{"train_examples": 145000, "crop_scale_min": 0.8, "cutout": 0.25, "targets": ["count", "wall colour", "floor"], "weight_standardization": true, "expansion": 3, "mixing": "mixup", "one_sided": false, "batch_size": 128}
Rows from block 6 of a small image classifier, named by matrix and row number. Rows with one number belong to one channel. Each number is 128 + 24 x the weight over its row's rms, rounded and kept within 0 to 255. All counts start at 0. Numbers have three digits each. After the name is the row's rms in percent of the matrix's.
After each channel's rows are labels from the 100 images, of 14976, where the channel reaches its highest value: "colour at peak" is the nearest of a few named colours to the mean colour under the peak; "peak at" is the part of the image that holds the peak. Only what is clearly more common there than usual is listed. The data: rendered rooms with furniture. In brackets: how many of the 100, against the usual share in percent.
# convs0: expand pointwise conv (model.blocks.6.convs.0.weight, 120x40x1x1, standardized in use), inputs 0-39
# convs1: depthwise 5x5 conv, stride 2 (model.blocks.6.convs.1.weight, 120x1x5x5, trained with AdamW), a 5x5 kernel
# convs2: project pointwise conv (model.blocks.6.convs.2.weight, 72x120x1x1, standardized in use, transposed), outputs 0-71

convs0.22 085:132104145107181105146165116104149107104155115156147131128111129155129126127121112172145108093138168105089078107146116141
convs1.22 077:125119136132103129142138153130152161154154159160176154161160160143145154150
convs2.22 098:143155121161127146134147109156132157189107094145139129154108109180143160114139137115122123134062128109131128193133168134166121139126098091155153117143128098120088115135108106114153118146132105090151128122107127149110
colour at peak: grey (57 vs 28.4)
peak at: top centre (42 vs 9.4); top right (33 vs 14.1)

convs0.103 101:106133126132119103090134139094095146114123149147105131116105081171105157112134109072119143129129101147143080125112140084
convs1.103 078:124108109104147112091101121159104083100134159116103083119149109108110111142
convs2.103 082:104123119162172125092141155131102113084082148126153122095151093103108106112121104133174114164160098133154147112125137117097155156093102120117159160127117106144116116120157125091123107119130127162141093165089140159125
colour at peak: brown (66 vs 33.5)
peak at: middle left (53 vs 9.4); centre (30 vs 6.2)

convs0.110 088:094083125123128141099109110108126101144180109102171153151158124152102124090140114147111101119149142125110117141081132161
convs1.110 107:129118146150112149137141157149157160162172159148156158169156139145135140137
convs2.110 094:149143145115111143184086122108153098146105146112148134111119134143134131121120160192119105181122180100108127125139152100143146135128126127146114113127111140122152105165130084124129161072122147147113099096167129117167
colour at peak: brown (78 vs 33.5)
peak at: top right (67 vs 14.1); top left (33 vs 14.1)

convs0.96 101:147153082118126125076126088122121128126103143131149093141134114125114098134119143154120155082110139126126075173166104138
convs1.96 052:120143168112153144121144102150125097141090132113120144068120153121151084129
convs2.96 080:117129155131110118127133127189160136134130098114166101134172143137117092107152142094077087153162138093144112155140093119164169140130123097129088122139106109088152132123135103098132106166111111132126094153120155147137
colour at peak: pink (28 vs 4.3)
peak at: top left (95 vs 14.1)

convs0.105 088:152119117111133129142129138088165119146134105177152111164159119100119094126166116153147127118138141101171138116190109144
convs1.105 081:132135133144120143133151168147156160166170155160160151167155139146141131138
convs2.105 110:161159135113127111163128125134084133105152119105086102143102102087119175109136144111116114101148123166188126111123165135129107090084178164128145116148132135117149141107107118109131097150143086116157154113138136140110
colour at peak: grey (65 vs 28.4)
peak at: top right (57 vs 14.1); top left (42 vs 14.1)

convs0.33 100:126096125099137095122083085120161082118133103132152119105144129125118123120131092156114089088098122120107101098117091151
convs1.33 098:126117154149121142127144156150140156152162155161158159174154152133153155142
convs2.33 093:168121132124125146126149108149122109070105158130118133142120147135127143106124142162181123130119131103159097177133133112169137107087081133153120148108163146135139130092151109092109143172127100144124126117129058103128
colour at peak: grey (89 vs 28.4)
peak at: top right (68 vs 14.1); top left (32 vs 14.1)

convs0.66 091:153145112104117070129129121133161091164105104138108147136142127097105130120145150134126099111115177120143178085116143104
convs1.66 120:121129147146127144150144164142157156162165158155151157168157143145145155136
convs2.66 097:150130085181120143126175101131144140111122148117137140088114131142111161138149165175117136113127153100103156145101158140159142135165095130153126102113112101144139117181150103173086078119158128149137125120143119113122
colour at peak: blue (25 vs 3.3)
peak at: top right (57 vs 14.1); top left (43 vs 14.1)

convs0.36 114:113112111127124132131142149107109095166174156149187132105119178123144148148089119094126126141138154077140129131121144151
convs1.36 071:144133138144114141157154162156158171168172169128144141141135113105115108121
convs2.36 092:111135053116111112103128098130158188135166142083153087101083139098149132095115093128114143180128155105142116143151119127156125152154158133112143148122118121134130129130112136102123086130109088112125144141116125147148
colour at peak: brown (69 vs 33.5)
peak at: centre (57 vs 6.2)

convs0.47 085:136100127151095128102125103106107130150128132125126130136172126112137069129168103153111083127179117111127161092098123147
convs1.47 113:139126123139129146137150162145162149164170159156158150166161140141146155141
convs2.47 095:098117136111128137106214136132133118105120080142178115114119152136136100151129093179138119145081099120130142116125070170128156113168108126101115141136144128142134092140118108149109112136126130133130138095129111103093
colour at peak: orange (25 vs 1.2)
peak at: top right (83 vs 14.1)

convs0.31 083:112104109152096147091109107130145103132152122111159117160156131143132101129182106152112089147157102125100151121094112169
convs1.31 114:135113147158113141133153163143153158157172158154151154169155144133140151134
convs2.31 098:173140079119098147156137084149128104122113103129143148136139117107124149141115150175081098166200123134076138104142155141105085137138147152134151133130128126125132103080144115118154112121117134126132145099126101157133
colour at peak: brown (93 vs 33.5)
peak at: top right (95 vs 14.1)

convs0.26 089:120110099140088110111088097105124077108156108113131107142135109108067095119163116111112103161127123106096145131128120140
convs1.26 097:141125140144130148153152152141152151152173157155156156175142159129146157131
convs2.26 113:106124120143179082134134155136118136141157118106124153101103107157145131134133104151107113115157108141183135133091137109109150168149135135094109124104180132136107157129083094118147173147135106105101088144176130138115
colour at peak: brown (67 vs 33.5)
peak at: top right (84 vs 14.1)

convs0.85 095:125121137172119136096143128153114119186168137116139158139153118140121127097158147142131089127166166156127157133091166133
convs1.85 098:138109130144123138137157157144158155163167161150163156162163144136148147133
convs2.85 108:104155144118104163151093157153125125151131103123095133118112099137142118163106155043148132129116146160127129113112102157153108159060160107086130134154143165128114133142119140120091144163136115116146135153116134119118
colour at peak: red (26 vs 1.4)
peak at: top right (66 vs 14.1); top left (34 vs 14.1)

convs0.24 099:073138089114096073100097111133138128111126154119153148109162115141132104147126154143117137117129130111127196133152129144
convs1.24 083:138141148172144147139164173130151142171167144146141151154142145133143158134
convs2.24 103:098123149145105090151150191126170166130114132132166114145112085159122158125121126139142201152148138127121125091107126106138152112137148128141117130098098079117126116114133095107108128094101142123116122114114177156108
colour at peak: black (85 vs 17.1)
peak at: middle right (74 vs 9.4)

convs0.56 083:100171123120150136119128128168149188128140130101185143150133132127154081136128149114149126104137161109145133163158156126
convs1.56 107:135129129130132136132103122140141112084096127125090072077110107099105104116
convs2.56 092:151186115140105111121097106132144109140145140121123140153107147072124121180152089117112137151144121123162111170099159123145161139151156082132136136121098132131138129145086156144091156181128131154136094097125133103125
colour at peak: brown (68 vs 33.5)
peak at: middle left (48 vs 9.4); middle right (32 vs 9.4)

convs0.101 105:204112147112082113130106093159173138150151147157156164130113151122139125145146116125135115107132122114117149127125109166
convs1.101 077:124126123134125140147151160139158162167177161150161153167155139135115134145
convs2.101 095:124135099109097104125115098110124128099110147113077117141141143135129113126150136126134118146099121133142107143120074149137082174084129116133128144164145142119125160141117058113126169137147072135082124159115143170139
colour at peak: grey (66 vs 28.4)
peak at: top right (54 vs 14.1); top left (40 vs 14.1)

convs0.54 094:100107106113125101111127128077142112108086131161115118075113103174108158106144113140070118139156145151138126128122132124
convs1.54 085:117115127132115110123149143123115159171161129144157171174147127142167169135
convs2.54 096:116120104117156147132109141139105142103127130116115106121142139108155132146136147113149092141139121111166083102136165118164147190120100105125138134135127105110154094088157072157156129116174118178116075113133133145099
colour at peak: brown (64 vs 33.5)
peak at: middle left (38 vs 9.4); middle right (37 vs 9.4)

convs0.9 111:097163094132088077067117100126111109122151141129130111096154159112114125139133128129145151114126148120173148139166115119
convs1.9 092:092078108097095125096095109100134118119132137139140144169126126133149170141
convs2.9 108:159159157079120151121151141102099128146136140126114158105131154153128115110129140159097110100176083126135139113122172129163138115176138119138112105140120106107165163160104143101112182143138123148121137141149147093084
colour at peak: black (47 vs 17.1)
peak at: middle right (87 vs 9.4)

convs0.34 090:127129101071126100113108144125177092114126084148128119158120118100090151136141101128128124102083134084130140103147107131
convs1.34 104:120117132138129142141142158142162166164166165157157157166158141141134149134
convs2.34 095:119081131143109135096129159174087137155151092095133084117128130130119131123127144119158128137149140157119099118146088171117125124075144106095127133136115136156154111118078172138097108105173135127100090112160140120139
colour at peak: black (50 vs 17.1)
peak at: top right (75 vs 14.1)

convs0.94 098:101138122122108102143108090111161071108116096136101113145136126107079107140153154103118103130088149103111140087141126107
convs1.94 100:133129133147133151145151156143158158163168161155158158167157139138140151136
convs2.94 106:131159159103105186133138095136152107140110128144116119076132108126182107139104148133165156120146088136141134135123129089115111164173162134146133118147095153134150109078147123120103159098139100122137154084140112129146
colour at peak: green (59 vs 6)
peak at: top left (53 vs 14.1); top right (47 vs 14.1)